{
  "color_jitter": 0.2,
  "residual_init": "scaled_by_depth",
  "steps": 3700,
  "epochs": 2.4
}
Rows from block 23 of the image encoder, named by matrix and row number. Rows with one number belong to one channel. Each number is 200 + 20 x the weight over its row's rms, rounded and kept within 0 to 999. All counts start at 0. After the name is the row's rms in percent of the matrix's.
# conv1: bottleneck pointwise conv (encoder.blocks.25.conv1.weight, 128x480x1x1), inputs 96-191
# conv2: growth 3x3 conv (encoder.blocks.25.conv2.weight, 32x128x3x3, transposed), outputs 11-21, a 3x3 kernel for each
conv1.51,101,197,218,228,187,192,170,185,161,198,190,177,205,228,196,227,204,175,150,224,185,182,159,193,178,188,211,209,213,199,206,202,201,208,182,172,198,228,200,252,177,204,188,201,180,201,225,231,180,224,183,206,233,214,158,215,173,194,204,178,179,191,168,186,229,166,210,209,193,226,198,229,159,197,170,177,267,209,226,187,198,239,212,215,160,191,180,168,186,197,191,185,206,219,203,218,192
conv1.52,098,220,212,184,191,195,206,195,209,211,174,235,199,175,204,189,180,188,214,192,197,198,223,165,219,196,206,192,188,173,194,189,208,220,184,209,165,161,184,198,210,172,183,199,194,216,199,198,176,155,192,182,176,159,210,172,191,182,204,204,205,174,210,196,185,222,174,191,228,179,168,167,204,208,192,196,216,194,127,216,199,196,212,181,207,195,180,185,208,177,203,214,189,198,183,197,216
conv1.53,100,192,216,190,170,229,203,229,190,189,207,187,219,205,204,215,203,199,184,223,173,207,167,196,185,196,180,230,197,198,195,223,190,224,198,191,212,175,191,219,200,205,180,229,176,206,202,202,180,175,199,226,226,174,210,207,139,200,211,168,204,199,200,209,213,176,184,185,214,199,223,206,202,202,201,229,206,200,188,166,218,203,173,195,164,240,160,170,158,187,224,177,217,230,208,200,173
conv1.54,102,179,202,188,160,189,201,184,229,172,249,233,171,204,232,143,215,190,239,253,222,190,230,206,206,207,168,191,171,206,244,223,145,243,195,217,243,176,174,185,187,178,183,198,214,151,170,181,193,215,181,173,221,187,182,174,165,162,218,225,187,222,218,232,212,205,217,205,196,176,170,180,191,215,221,215,193,202,201,175,220,231,201,227,225,210,239,177,193,220,195,226,203,201,186,196,161
conv1.55,102,208,200,208,186,165,197,173,218,172,209,197,199,192,208,192,228,213,187,193,201,207,199,230,188,213,178,162,166,205,190,184,174,202,208,170,183,211,180,205,236,219,189,262,181,174,219,234,184,249,216,213,169,244,196,172,228,175,207,239,223,207,185,200,227,205,221,181,231,203,203,239,204,218,211,194,215,232,236,220,176,187,183,243,202,188,226,184,174,220,173,214,202,192,209,207,217
conv1.56,102,198,210,228,176,190,196,170,202,199,220,201,197,223,189,187,202,186,164,183,202,167,228,172,225,247,232,205,238,184,224,190,232,217,175,180,183,205,197,170,202,225,231,189,176,190,208,179,208,231,195,191,206,202,217,190,194,196,165,186,196,194,187,194,185,215,224,206,181,215,244,211,197,195,206,152,195,203,200,185,160,212,198,218,207,216,215,161,206,222,162,206,183,213,201,179,209
conv1.57,102,186,164,252,189,156,228,197,222,176,208,201,161,222,215,192,231,184,192,163,193,175,188,184,208,265,187,201,213,182,236,185,189,229,191,186,198,169,222,207,197,194,210,217,174,180,209,183,171,215,167,224,269,228,210,175,164,208,199,193,234,196,201,190,200,220,182,253,201,197,245,178,188,181,224,195,174,198,236,182,146,198,182,239,188,194,192,229,180,216,216,211,198,212,196,185,228
conv1.58,100,187,202,186,231,206,207,216,192,202,194,142,240,240,188,193,209,193,201,200,188,192,205,209,193,182,216,189,202,186,204,190,185,202,184,201,189,257,194,209,214,184,214,208,194,176,202,224,167,180,187,213,185,239,201,203,174,186,228,182,161,201,202,233,183,197,197,186,206,186,190,198,198,217,188,164,217,217,212,215,179,193,216,207,185,233,192,190,155,173,187,169,180,202,168,193,238
conv1.59,102,213,222,211,209,197,216,165,204,196,224,227,186,210,174,179,208,216,182,217,205,131,221,205,246,183,216,191,178,205,198,180,175,210,202,194,200,215,190,199,222,196,168,179,235,195,179,216,187,198,171,195,207,218,221,152,227,193,173,194,165,218,221,218,215,231,204,187,178,212,219,221,189,196,214,200,228,184,215,181,225,181,216,188,187,207,182,194,194,203,178,209,167,192,207,234,175
conv1.60,100,194,221,212,202,208,221,180,188,195,205,201,196,232,239,201,198,223,195,217,213,190,192,185,197,192,176,207,194,200,194,220,169,235,189,218,204,230,181,208,174,213,220,210,174,166,175,175,207,166,179,230,225,205,181,165,172,193,201,181,197,189,194,194,193,179,243,208,180,229,200,210,228,180,161,217,196,208,190,204,223,216,194,191,153,229,199,209,159,187,180,227,189,201,216,204,197
conv1.61,099,224,226,179,209,191,160,182,181,225,174,209,191,183,206,247,191,181,237,194,203,163,185,206,184,184,209,196,198,200,211,214,255,164,167,213,190,194,221,172,140,203,221,168,244,219,217,220,226,220,199,188,185,201,203,217,223,201,197,197,216,180,197,207,175,174,193,169,230,211,201,203,194,192,158,199,190,185,214,169,221,206,181,204,220,160,181,200,206,156,208,193,233,206,194,198,210
conv1.62,098,211,134,253,173,211,186,152,184,201,186,211,169,257,193,172,221,173,198,186,194,229,193,202,180,212,181,191,194,221,191,199,167,223,188,186,177,171,181,227,184,186,188,227,226,189,170,211,174,227,202,239,248,212,207,192,199,176,205,209,232,229,180,202,246,191,207,246,183,253,171,199,160,167,175,195,220,203,184,189,171,255,177,198,185,145,184,194,222,194,218,186,173,221,202,185,186
conv1.63,100,164,215,205,191,172,246,247,234,201,199,217,181,183,191,157,206,200,194,185,198,204,221,206,242,206,165,225,203,176,186,221,183,204,223,228,176,156,197,174,210,204,155,208,201,201,215,208,164,180,179,182,230,196,169,211,189,205,174,158,187,193,192,148,226,188,197,223,170,227,187,202,195,184,242,202,203,222,177,192,214,186,194,237,175,192,228,194,208,197,184,241,208,185,224,195,192
conv1.64,100,192,241,203,185,171,167,191,185,204,206,172,189,246,157,236,213,191,183,181,187,203,150,187,200,240,220,212,164,200,203,212,214,179,170,197,199,195,229,199,193,222,201,158,221,180,195,212,229,180,211,186,191,207,240,184,216,176,211,197,200,182,216,171,198,182,190,212,209,222,226,211,155,214,167,202,198,167,199,210,194,226,192,198,199,185,182,220,187,178,194,175,226,197,206,212,199
conv1.65,098,187,189,226,195,187,184,211,211,182,227,198,146,222,212,227,233,178,184,195,182,212,165,200,164,216,210,174,194,213,214,188,186,234,188,194,204,209,165,203,172,211,185,199,183,157,190,217,188,233,182,235,232,205,201,165,183,180,200,205,238,193,186,181,237,173,197,241,199,218,166,235,175,178,180,204,202,220,194,196,187,212,173,213,214,178,199,193,198,214,200,210,224,218,171,217,186
conv1.66,100,235,198,166,227,194,244,215,164,165,202,220,194,182,186,213,199,195,238,183,183,159,228,185,162,195,214,191,208,186,212,197,221,163,170,187,200,182,183,132,172,158,200,248,204,187,191,185,201,218,222,188,174,199,222,217,232,214,222,203,207,188,252,177,218,190,177,181,237,170,176,198,203,212,188,188,196,219,221,186,202,196,197,206,250,197,192,204,215,169,199,183,210,200,192,196,219
conv1.67,101,142,206,224,182,191,183,176,225,201,221,193,187,219,205,215,220,217,203,187,175,194,203,207,182,227,217,198,202,207,177,203,169,213,197,217,180,184,171,202,205,152,186,226,185,192,224,210,189,250,209,201,241,237,217,170,206,170,176,183,227,202,185,215,231,162,211,210,217,217,211,219,191,200,218,189,218,226,208,215,173,214,204,220,196,196,200,188,207,204,200,223,183,223,209,189,224
conv1.68,096,247,218,207,215,180,201,244,236,190,197,162,242,179,167,207,202,188,171,189,177,224,180,184,180,194,223,216,212,160,210,192,217,200,187,184,240,183,193,178,192,226,184,160,184,216,148,214,206,203,205,155,193,176,192,205,198,178,214,227,173,176,223,187,187,196,172,221,196,218,196,183,194,217,179,175,180,188,196,176,222,204,222,163,236,177,224,208,209,193,197,204,222,185,212,203,177
conv1.69,101,198,186,176,198,214,184,229,203,192,198,193,170,199,207,211,194,200,181,211,242,210,163,210,192,178,216,205,195,196,187,174,205,195,178,215,201,189,197,225,212,205,199,237,211,178,197,209,249,224,194,205,191,221,171,194,191,182,213,200,202,190,197,196,219,167,203,207,210,200,167,180,194,204,212,197,209,206,223,192,199,240,190,202,172,181,195,193,216,184,208,201,231,168,214,194,243
conv1.70,102,202,211,188,236,202,185,223,178,196,193,191,197,220,160,213,197,228,197,195,159,181,208,212,146,170,203,182,150,208,187,205,195,176,177,194,219,205,204,199,222,190,181,221,194,220,202,251,209,216,201,196,182,249,195,206,244,207,224,193,159,192,238,183,182,193,207,175,242,198,203,227,198,188,179,210,226,190,206,199,212,196,241,187,224,182,220,194,196,180,191,186,192,196,209,180,173
conv1.71,097,150,228,206,237,210,207,277,241,251,210,197,237,178,211,214,182,205,202,175,230,229,200,223,231,183,195,225,191,178,216,212,213,198,247,188,197,189,185,203,242,236,202,184,203,195,213,186,191,179,206,199,185,166,185,223,210,237,228,175,192,201,158,192,193,181,198,218,206,218,165,191,206,199,208,212,181,221,209,193,165,201,162,227,221,190,217,220,195,211,209,210,215,204,227,181,206
conv1.72,099,202,163,217,177,193,185,160,200,220,217,227,152,211,208,193,227,200,175,209,172,176,215,181,156,193,178,186,191,191,218,172,227,231,192,184,221,201,214,187,153,174,169,181,226,167,188,199,240,218,205,161,211,209,202,160,180,163,172,265,232,169,243,216,213,185,174,199,211,216,189,202,181,162,177,202,212,190,210,178,194,206,179,185,177,204,200,184,231,201,180,180,192,219,206,215,192
conv1.73,099,188,181,207,250,203,195,201,219,201,212,223,209,163,158,164,201,234,186,198,222,210,216,242,221,197,194,185,151,206,226,195,192,197,234,185,178,187,195,200,226,192,192,223,182,213,178,226,179,202,181,198,176,185,191,191,219,271,169,192,232,183,160,188,209,228,234,193,188,200,204,212,186,197,237,192,204,215,219,201,233,213,175,191,184,239,220,210,216,243,196,207,206,193,214,191,221
conv1.74,097,213,194,181,192,224,187,172,160,184,173,195,217,217,210,165,191,217,183,264,168,161,199,172,161,195,214,190,220,196,200,214,184,219,173,227,212,226,212,210,188,192,191,180,197,190,182,186,172,185,210,166,210,206,221,199,165,169,209,227,188,188,228,242,189,202,186,190,222,182,206,195,205,196,197,202,218,168,167,210,210,183,219,172,173,241,178,191,182,184,222,152,171,194,188,254,179
conv1.75,100,189,209,180,210,188,210,166,176,207,219,232,194,201,195,223,204,198,172,199,203,152,214,210,220,207,217,178,214,202,209,184,180,223,189,187,172,214,214,194,188,148,184,181,169,225,186,220,192,189,170,193,217,220,211,156,170,174,184,174,202,225,230,187,221,259,200,170,185,214,239,197,223,201,182,199,228,211,193,206,200,184,208,216,181,209,208,165,175,189,195,209,170,166,210,211,179
conv1.76,100,225,179,268,189,214,190,181,245,199,225,211,169,228,208,176,199,170,182,240,206,194,212,195,174,235,180,174,215,199,208,184,224,224,207,213,216,219,182,219,211,206,179,179,222,168,171,182,181,207,192,187,241,220,212,164,204,193,177,232,218,205,184,195,211,205,219,215,169,217,184,199,175,185,236,201,200,196,218,178,177,196,182,229,178,193,220,200,244,226,183,207,184,206,220,215,187
conv1.77,098,188,179,207,190,187,206,176,206,173,196,190,181,220,224,186,208,195,183,167,186,177,199,231,200,236,198,166,194,184,203,184,191,187,213,178,181,191,174,190,178,200,200,249,222,196,215,201,187,258,198,218,201,214,201,199,203,206,205,205,208,204,201,175,241,184,198,246,205,193,197,235,191,219,190,178,203,216,194,216,187,234,174,198,218,152,211,180,205,213,163,196,182,213,197,192,185
conv1.78,102,174,223,189,209,221,177,192,173,212,191,166,194,191,230,179,222,180,229,212,187,182,209,177,170,201,226,151,204,244,196,240,196,233,188,230,205,201,194,170,177,194,208,224,160,212,201,175,213,158,179,177,174,209,195,187,211,217,210,198,224,162,232,233,193,149,192,185,209,183,233,214,190,218,200,201,186,164,186,183,212,208,225,197,217,189,230,217,183,169,200,218,213,196,177,216,205
conv1.79,098,207,182,240,214,178,232,209,232,158,207,213,213,181,176,206,185,234,190,171,220,221,197,190,228,223,169,211,178,224,178,187,205,170,213,183,160,164,185,204,183,200,174,204,202,170,181,219,225,218,189,243,240,184,223,188,195,194,179,213,221,168,167,204,221,177,198,244,209,202,163,227,196,208,177,186,165,231,218,189,191,199,151,213,175,166,192,204,186,226,205,187,217,211,217,217,211
conv1.80,103,200,185,212,206,193,199,194,239,238,205,202,222,191,207,221,239,180,246,166,201,197,216,167,197,178,197,197,226,230,184,192,225,198,200,194,168,201,192,208,185,186,182,226,222,188,237,182,201,272,220,199,212,183,206,194,239,220,181,196,202,195,228,209,219,221,208,208,190,200,227,226,180,188,190,233,188,173,211,221,169,210,167,196,210,190,223,214,212,225,224,204,200,189,221,192,210
conv1.81,097,211,206,238,180,182,180,228,214,165,192,181,203,216,211,194,212,188,208,188,183,216,201,222,205,251,202,216,200,178,201,198,188,204,218,205,224,159,197,181,189,239,189,200,182,234,238,190,171,207,219,199,243,182,239,183,171,186,177,214,208,164,177,201,214,188,180,263,167,230,188,180,168,171,200,202,181,194,207,205,167,212,205,205,209,170,179,185,197,198,209,182,217,215,172,202,189
conv1.82,098,201,207,186,199,177,232,216,238,172,242,231,247,179,176,213,170,216,207,209,243,205,220,223,237,218,212,232,192,195,193,209,169,170,212,214,166,175,207,217,190,215,191,209,226,219,195,180,166,206,204,200,210,193,227,228,205,204,191,196,219,239,189,152,221,200,209,251,216,226,173,170,235,239,250,164,161,250,226,189,181,198,209,215,204,184,174,169,210,200,202,205,200,182,222,196,205
conv1.83,101,182,203,242,180,208,193,149,180,200,181,190,178,250,199,161,196,223,156,214,214,205,174,196,178,196,191,181,188,219,202,201,144,223,184,190,226,198,190,230,240,218,217,213,166,187,212,234,153,188,205,238,228,192,184,199,168,201,203,204,212,213,187,219,259,199,217,212,182,212,215,226,168,183,211,182,238,134,187,215,210,235,202,190,198,160,171,172,165,203,196,184,187,181,214,215,157
conv1.84,103,233,227,206,163,212,188,217,182,215,168,204,241,197,193,201,210,190,222,227,218,212,197,174,174,197,191,218,172,162,218,227,195,184,213,204,220,192,214,216,207,216,205,175,235,234,187,170,190,173,179,204,213,184,175,219,206,188,216,180,188,195,209,179,188,193,164,209,198,194,191,201,181,201,183,200,189,200,225,173,196,199,214,179,216,236,178,214,209,205,204,193,212,228,190,222,191
conv1.85,101,224,215,205,202,205,167,220,179,228,249,188,168,212,185,201,222,202,161,212,192,136,191,211,161,218,180,164,199,214,195,174,214,241,170,180,198,204,189,218,178,197,212,183,194,192,204,184,220,205,209,171,147,218,193,166,219,205,209,252,220,181,210,205,194,170,226,175,225,189,195,211,153,182,212,233,212,196,225,198,174,193,183,209,212,183,210,174,212,218,186,210,221,187,194,197,205
conv2.51,098,213,179,206,216,205,228,197,184,243,228,210,192,183,194,193,209,191,217,223,228,230,202,204,171,222,198,227,182,190,201,208,184,173,202,186,191,200,229,215,157,218,191,196,193,193,187,237,194,240,189,159,226,179,172,228,213,217,207,173,229,235,202,224,197,192,175,185,213,168,190,187,191,217,247,191,216,175,164,195,204,191,209,209,199,203,176,192,186,169,186,196,211,203,176,209,220,240,195,194
conv2.52,099,153,228,189,207,229,181,176,181,193,186,190,236,211,236,199,202,235,182,197,176,158,211,198,200,199,222,209,167,192,197,195,201,205,189,190,162,182,232,201,180,221,192,155,205,182,233,194,188,197,227,179,170,220,177,176,158,188,251,197,178,188,187,172,182,198,198,216,186,226,238,230,193,193,186,215,201,203,200,195,201,178,212,191,213,170,197,218,177,185,196,196,228,216,188,200,210,218,184,214
conv2.53,098,196,201,193,176,213,188,209,230,203,220,192,205,227,203,202,190,164,189,228,212,203,190,219,195,212,218,205,200,173,231,194,149,188,208,183,196,190,196,196,207,219,245,221,176,192,202,174,170,221,189,194,224,192,173,231,202,207,222,184,236,223,178,252,231,161,206,216,190,186,231,173,193,227,201,223,233,205,189,216,179,163,191,210,225,164,196,219,196,181,226,212,200,218,215,209,239,228,142,194
conv2.54,097,200,192,234,187,211,211,215,182,208,242,200,203,218,193,178,203,185,201,192,171,226,222,214,224,167,188,232,220,171,206,199,200,192,203,208,208,254,190,189,223,203,192,215,197,205,216,206,202,196,176,184,190,175,156,228,221,174,202,228,224,183,195,204,176,180,208,154,190,207,221,196,186,197,156,170,208,199,186,178,203,217,179,186,209,205,207,209,179,201,221,207,199,215,228,212,205,207,217,237
conv2.55,104,229,181,192,225,185,215,201,191,227,198,179,215,208,201,234,219,186,210,181,178,200,205,197,225,182,189,238,209,183,212,206,190,186,205,181,171,230,197,185,214,175,175,169,187,176,206,213,202,187,146,209,207,187,241,189,213,173,172,207,233,190,214,248,170,219,205,157,211,190,183,198,203,185,168,189,174,174,207,227,196,236,169,208,195,201,226,198,177,201,197,178,196,195,233,202,192,218,215,189
conv2.56,087,183,187,218,186,211,227,161,211,237,222,228,221,196,222,221,198,189,222,186,193,186,187,205,181,198,189,194,194,205,210,202,216,166,228,214,205,203,222,215,195,167,222,168,165,222,221,230,224,202,203,194,214,165,202,180,179,148,174,210,176,155,187,172,176,222,250,209,207,230,186,228,228,191,205,194,189,198,203,236,197,173,192,205,229,146,191,228,195,182,204,180,160,219,184,179,219,196,187,212
conv2.57,099,209,151,158,230,182,198,186,195,248,220,212,178,229,153,217,164,172,213,191,193,195,168,196,225,214,191,196,186,190,216,178,213,168,217,221,165,212,184,161,225,170,212,184,173,192,199,221,183,230,169,209,231,162,192,204,197,199,169,212,210,184,194,215,201,195,239,216,198,223,187,185,216,198,158,182,205,192,234,198,201,194,210,183,184,215,201,197,165,185,201,185,163,136,190,202,225,191,219,203
conv2.58,104,202,177,193,195,189,222,193,226,226,202,214,243,182,204,222,215,186,180,211,183,205,183,179,191,220,242,240,215,199,234,162,195,205,206,220,221,210,228,197,172,204,190,196,174,179,233,244,229,196,177,191,226,180,209,215,196,216,190,175,208,231,224,249,227,219,176,200,189,180,211,190,188,198,198,170,203,179,180,192,225,191,198,204,208,158,199,211,204,214,228,203,201,207,207,180,197,239,208,213
conv2.59,104,190,223,250,170,216,183,195,198,218,216,215,222,194,193,213,222,182,178,173,210,212,211,200,176,174,200,209,206,184,197,207,237,202,196,244,215,225,199,220,184,160,192,205,149,205,212,209,211,211,196,219,200,189,161,200,168,160,195,224,178,195,216,186,206,192,212,204,209,208,204,226,195,207,186,197,194,174,216,176,205,205,197,203,226,177,177,211,193,181,207,209,160,219,190,184,209,230,217,201
conv2.60,095,171,215,240,177,225,203,180,202,219,225,201,224,191,189,211,186,197,222,184,231,209,204,205,186,224,211,220,142,171,237,165,198,205,225,243,189,222,216,195,198,213,204,180,181,223,205,241,207,212,185,197,215,182,198,218,206,209,187,201,197,229,240,236,182,160,185,190,187,141,186,192,182,199,194,169,187,197,185,227,241,233,183,190,193,164,175,185,176,182,226,224,233,208,213,217,227,236,219,223
conv2.61,105,176,202,175,188,218,192,183,184,180,173,188,156,209,223,200,206,206,185,199,205,178,208,214,189,183,191,169,180,217,180,224,210,215,160,205,177,188,190,150,192,232,211,194,212,229,206,200,146,206,235,180,187,225,185,215,197,227,175,183,197,191,182,168,200,217,172,197,222,192,192,202,177,214,209,173,220,225,196,192,194,190,208,193,174,200,206,194,163,189,193,182,201,188,186,211,206,173,171,192
conv2.62,098,190,205,235,228,214,223,205,204,221,210,194,203,235,173,196,203,149,223,187,221,213,204,215,219,199,186,192,196,187,224,219,201,200,215,221,196,215,184,148,217,181,201,227,170,215,222,216,196,230,174,192,236,184,194,197,203,206,192,199,223,207,233,210,197,191,213,187,190,206,198,176,220,204,193,175,192,190,199,223,235,205,209,193,187,218,206,207,182,195,180,205,200,164,222,221,205,215,224,186
conv2.63,104,184,206,211,216,199,176,206,184,208,223,172,197,207,180,180,155,189,194,171,187,233,187,229,204,218,156,182,162,191,195,194,219,196,226,229,195,195,193,211,193,202,200,206,195,165,197,199,201,217,199,173,195,232,177,228,241,158,204,204,188,163,204,213,189,182,225,183,173,197,185,180,205,203,196,211,228,199,198,219,185,198,188,186,206,165,196,188,172,170,193,205,186,139,220,197,189,163,222,248
conv2.64,098,168,194,168,177,195,187,146,188,218,194,214,187,232,231,211,199,186,196,189,206,192,203,201,182,217,218,193,212,228,201,232,219,185,202,193,208,189,218,180,199,215,241,195,177,211,191,206,167,228,216,174,193,182,203,200,193,194,212,206,208,207,184,217,241,243,210,196,206,203,191,195,186,244,203,166,209,229,179,182,210,160,221,207,201,199,228,212,209,213,203,191,218,168,198,221,200,234,183,181
conv2.65,093,206,215,201,204,201,222,161,203,258,237,223,155,204,161,177,191,195,220,216,227,218,208,227,213,204,196,182,208,177,184,207,186,180,216,215,196,210,202,193,222,186,226,209,174,216,208,203,193,206,167,201,228,207,213,174,203,211,207,192,208,213,230,221,186,208,206,187,215,222,190,188,201,214,182,177,215,198,204,224,245,200,191,226,213,221,191,208,200,182,209,193,205,194,205,207,213,234,222,203
conv2.66,093,156,214,187,168,182,173,180,218,198,155,163,227,237,225,175,245,232,181,194,178,169,200,214,209,169,191,227,221,214,197,208,183,196,169,154,208,161,176,219,223,215,186,228,253,201,220,222,187,201,218,194,191,212,184,199,214,184,227,226,198,173,219,181,218,194,187,186,217,220,205,184,208,174,212,174,164,232,203,181,181,211,196,211,226,205,216,211,214,227,193,194,195,233,207,193,197,209,204,189
conv2.67,109,222,165,197,235,164,219,187,167,233,244,213,206,212,180,205,204,191,220,207,190,199,183,197,231,201,201,216,206,203,201,175,171,195,191,216,187,206,203,188,245,186,169,207,178,176,237,208,197,221,162,201,215,166,234,208,210,188,151,187,190,180,226,215,211,193,215,192,202,202,195,192,189,196,178,177,205,175,195,223,208,206,169,206,222,206,180,196,183,184,188,182,198,206,218,201,173,206,213,192
conv2.68,092,198,206,190,167,202,186,180,239,214,187,189,224,187,174,189,221,188,204,212,188,223,230,185,179,183,246,169,203,228,180,233,220,205,216,182,184,198,191,203,168,198,209,179,201,218,193,158,194,205,181,209,212,225,218,198,203,240,212,210,193,214,205,214,218,199,209,189,176,228,173,190,185,187,188,254,197,170,215,194,191,180,242,243,225,209,224,191,193,204,185,215,210,225,168,199,223,193,183,184
conv2.69,099,203,182,209,205,166,213,184,180,171,165,185,198,203,205,209,180,171,180,218,181,205,201,190,244,187,197,225,231,188,211,217,188,215,194,199,224,183,206,177,205,182,194,165,159,181,202,191,168,218,166,212,200,184,187,195,189,213,186,185,186,193,219,206,193,216,189,197,223,166,212,209,189,215,225,189,213,177,210,208,166,195,176,185,187,221,214,198,179,200,201,206,193,210,237,205,188,204,173,187
conv2.70,106,202,210,172,200,216,182,186,230,218,156,197,218,184,220,193,275,228,172,176,146,181,196,181,193,197,240,246,248,221,187,226,215,201,188,201,216,177,223,217,176,199,174,222,195,184,214,209,186,206,201,203,187,236,211,207,163,166,209,202,192,196,212,209,177,205,164,191,220,171,195,220,182,209,235,193,171,176,191,156,182,224,188,216,229,195,180,196,234,233,195,219,201,228,224,185,189,257,194,189
conv2.71,103,185,226,186,181,186,231,197,211,160,171,197,220,217,195,201,184,190,216,182,187,213,189,211,225,229,180,162,163,189,220,194,215,203,227,206,194,190,204,214,211,209,188,169,196,183,177,198,186,215,186,191,182,207,193,189,218,190,177,199,181,166,180,229,203,159,192,201,166,229,179,195,191,191,236,227,211,193,224,206,193,174,215,197,189,196,210,191,173,196,199,207,192,165,207,215,168,168,163,182
conv2.72,105,195,204,196,191,215,214,168,209,216,204,205,199,190,152,233,209,187,215,212,192,198,229,200,209,179,201,198,216,202,217,252,165,177,181,185,204,194,211,244,169,208,247,175,176,217,227,236,204,201,187,211,192,164,203,213,168,191,202,218,205,195,225,196,219,196,228,223,173,214,203,189,209,230,201,194,212,206,211,195,185,180,194,186,225,174,190,247,199,196,217,213,176,248,179,194,244,204,220,218
conv2.73,106,220,204,211,205,219,213,210,184,179,163,199,212,172,199,210,209,194,203,191,222,190,198,240,218,168,155,211,156,192,191,191,254,217,207,172,168,189,194,211,158,177,187,186,182,181,222,188,172,176,189,211,194,219,199,203,187,176,176,178,203,189,192,203,175,166,176,187,220,193,162,189,203,186,205,191,174,232,227,185,179,214,157,155,174,216,196,207,196,157,212,199,199,172,231,190,209,173,235,177
conv2.74,102,209,207,198,203,219,222,202,204,192,195,208,228,214,181,232,184,171,220,206,195,174,233,198,180,226,215,220,195,196,230,199,177,201,208,220,187,185,223,223,198,216,222,226,185,201,199,196,216,237,200,203,220,163,188,207,182,221,221,182,223,241,193,218,217,192,208,197,190,204,172,198,217,232,191,207,236,198,206,212,187,187,184,161,236,154,191,232,191,209,218,225,195,234,182,186,234,240,178,206
conv2.75,095,179,212,254,164,188,209,190,182,202,197,212,213,174,182,221,192,171,208,208,182,235,208,184,188,200,208,231,189,192,198,196,237,201,217,237,200,195,207,232,181,178,207,189,162,181,219,223,237,175,221,192,201,191,182,209,156,153,204,210,212,176,236,200,219,171,191,195,194,224,195,224,213,189,174,202,177,196,180,184,192,204,182,173,213,152,155,186,167,154,192,181,177,214,208,197,210,235,212,212
conv2.76,098,167,191,192,202,193,220,214,215,231,211,208,193,213,160,199,172,168,219,151,172,231,212,212,194,205,191,179,186,185,231,229,220,163,235,203,188,209,188,201,192,201,224,181,174,206,188,236,215,192,210,181,208,157,212,182,205,170,184,211,205,189,212,176,176,205,228,179,166,228,203,200,236,189,177,202,184,222,191,213,201,184,201,189,177,187,181,196,172,196,228,203,201,193,176,198,210,185,210,227
conv2.77,101,213,199,195,230,164,227,207,171,237,221,210,220,201,204,212,236,197,197,211,169,210,198,207,246,200,191,227,203,163,195,173,169,199,193,205,181,219,194,201,234,202,183,217,189,158,222,204,167,217,158,170,217,191,197,198,174,198,169,185,214,188,244,238,181,195,203,176,213,188,201,168,202,178,183,209,189,152,201,220,182,206,197,223,205,208,202,180,209,174,184,179,187,195,214,182,199,219,233,180
conv2.78,107,178,192,198,204,195,193,200,194,214,195,192,206,207,205,189,215,233,202,204,195,176,203,178,211,174,196,225,231,199,158,206,189,194,187,205,219,186,230,175,208,219,181,203,224,221,224,201,188,225,194,159,186,192,203,192,212,233,212,173,227,197,202,194,213,185,163,189,209,206,186,218,231,198,171,177,200,175,213,209,200,209,186,192,221,188,223,207,223,244,227,182,167,228,165,175,173,214,206,210
conv2.79,096,168,221,209,201,209,206,173,179,238,220,197,198,204,173,204,166,190,218,194,199,203,190,222,205,183,194,154,180,165,197,174,195,198,215,211,176,222,198,187,232,178,208,192,163,197,188,200,175,208,187,217,201,184,192,197,167,189,183,212,215,222,202,202,166,197,230,168,215,203,158,191,220,179,176,198,190,232,206,213,181,180,202,235,203,203,231,196,150,160,178,185,186,207,196,204,209,190,201,155
conv2.80,096,203,203,214,186,196,234,222,204,217,200,183,207,178,170,199,212,219,220,213,191,231,207,183,201,200,184,215,228,230,167,240,177,222,179,171,255,175,204,211,211,192,190,234,218,229,213,243,224,190,182,225,223,207,238,198,240,204,194,199,187,199,190,160,252,197,245,222,194,220,206,190,237,192,208,217,199,207,193,182,181,214,193,196,180,191,179,188,194,199,196,205,188,207,212,205,200,188,236,199
conv2.81,096,205,165,161,217,206,190,219,203,233,217,205,154,247,181,177,183,192,181,187,198,191,199,199,200,249,191,160,172,161,193,168,221,187,230,200,181,201,188,181,232,197,208,207,180,211,197,189,177,236,196,176,243,200,172,194,195,198,184,222,220,224,183,190,220,164,218,180,190,206,167,160,237,214,179,205,224,204,222,222,227,169,236,222,218,213,220,186,187,210,192,179,212,172,218,221,202,212,223,205
conv2.82,101,191,216,193,196,213,189,209,176,204,209,189,180,204,183,202,165,191,194,201,205,202,204,222,230,179,163,176,155,164,202,184,209,188,209,190,199,217,198,198,187,188,209,171,163,186,204,188,203,188,200,190,195,192,197,218,178,185,190,217,199,204,173,226,188,167,231,192,197,214,169,168,221,175,203,230,190,201,216,189,173,183,213,198,171,208,203,193,174,144,189,160,167,164,205,201,177,167,194,181
conv2.83,093,244,186,199,225,184,190,199,174,201,224,201,203,206,210,229,205,166,172,207,231,219,207,186,197,206,205,205,172,206,222,216,217,190,195,195,212,205,206,200,192,207,195,204,174,191,203,186,202,223,191,181,198,176,162,236,221,191,176,180,205,212,211,203,152,180,211,195,209,192,170,205,211,226,188,203,197,179,179,191,231,200,191,189,185,214,182,182,174,172,150,220,207,176,178,212,208,207,181,187
conv2.84,105,202,231,234,159,225,215,193,252,209,203,180,203,239,220,209,190,187,196,204,207,194,202,194,180,193,191,198,200,173,189,194,176,219,205,193,208,196,209,179,192,232,214,229,204,218,202,156,161,205,223,232,214,196,215,214,185,239,177,175,221,236,221,216,236,189,198,214,171,186,203,170,180,219,177,197,220,201,230,218,181,175,213,203,229,219,196,210,186,187,209,209,203,236,203,212,236,233,181,198
conv2.85,095,178,181,219,176,203,206,157,221,215,194,183,199,184,199,200,217,234,250,228,192,189,181,198,202,202,206,224,227,224,211,190,165,200,193,203,220,184,210,221,160,182,178,169,208,209,200,217,221,197,193,205,190,201,221,179,195,208,160,210,208,221,244,212,194,233,197,184,195,221,194,203,227,232,223,168,183,205,190,185,195,202,173,195,199,161,197,222,207,216,209,177,203,222,204,210,233,212,210,234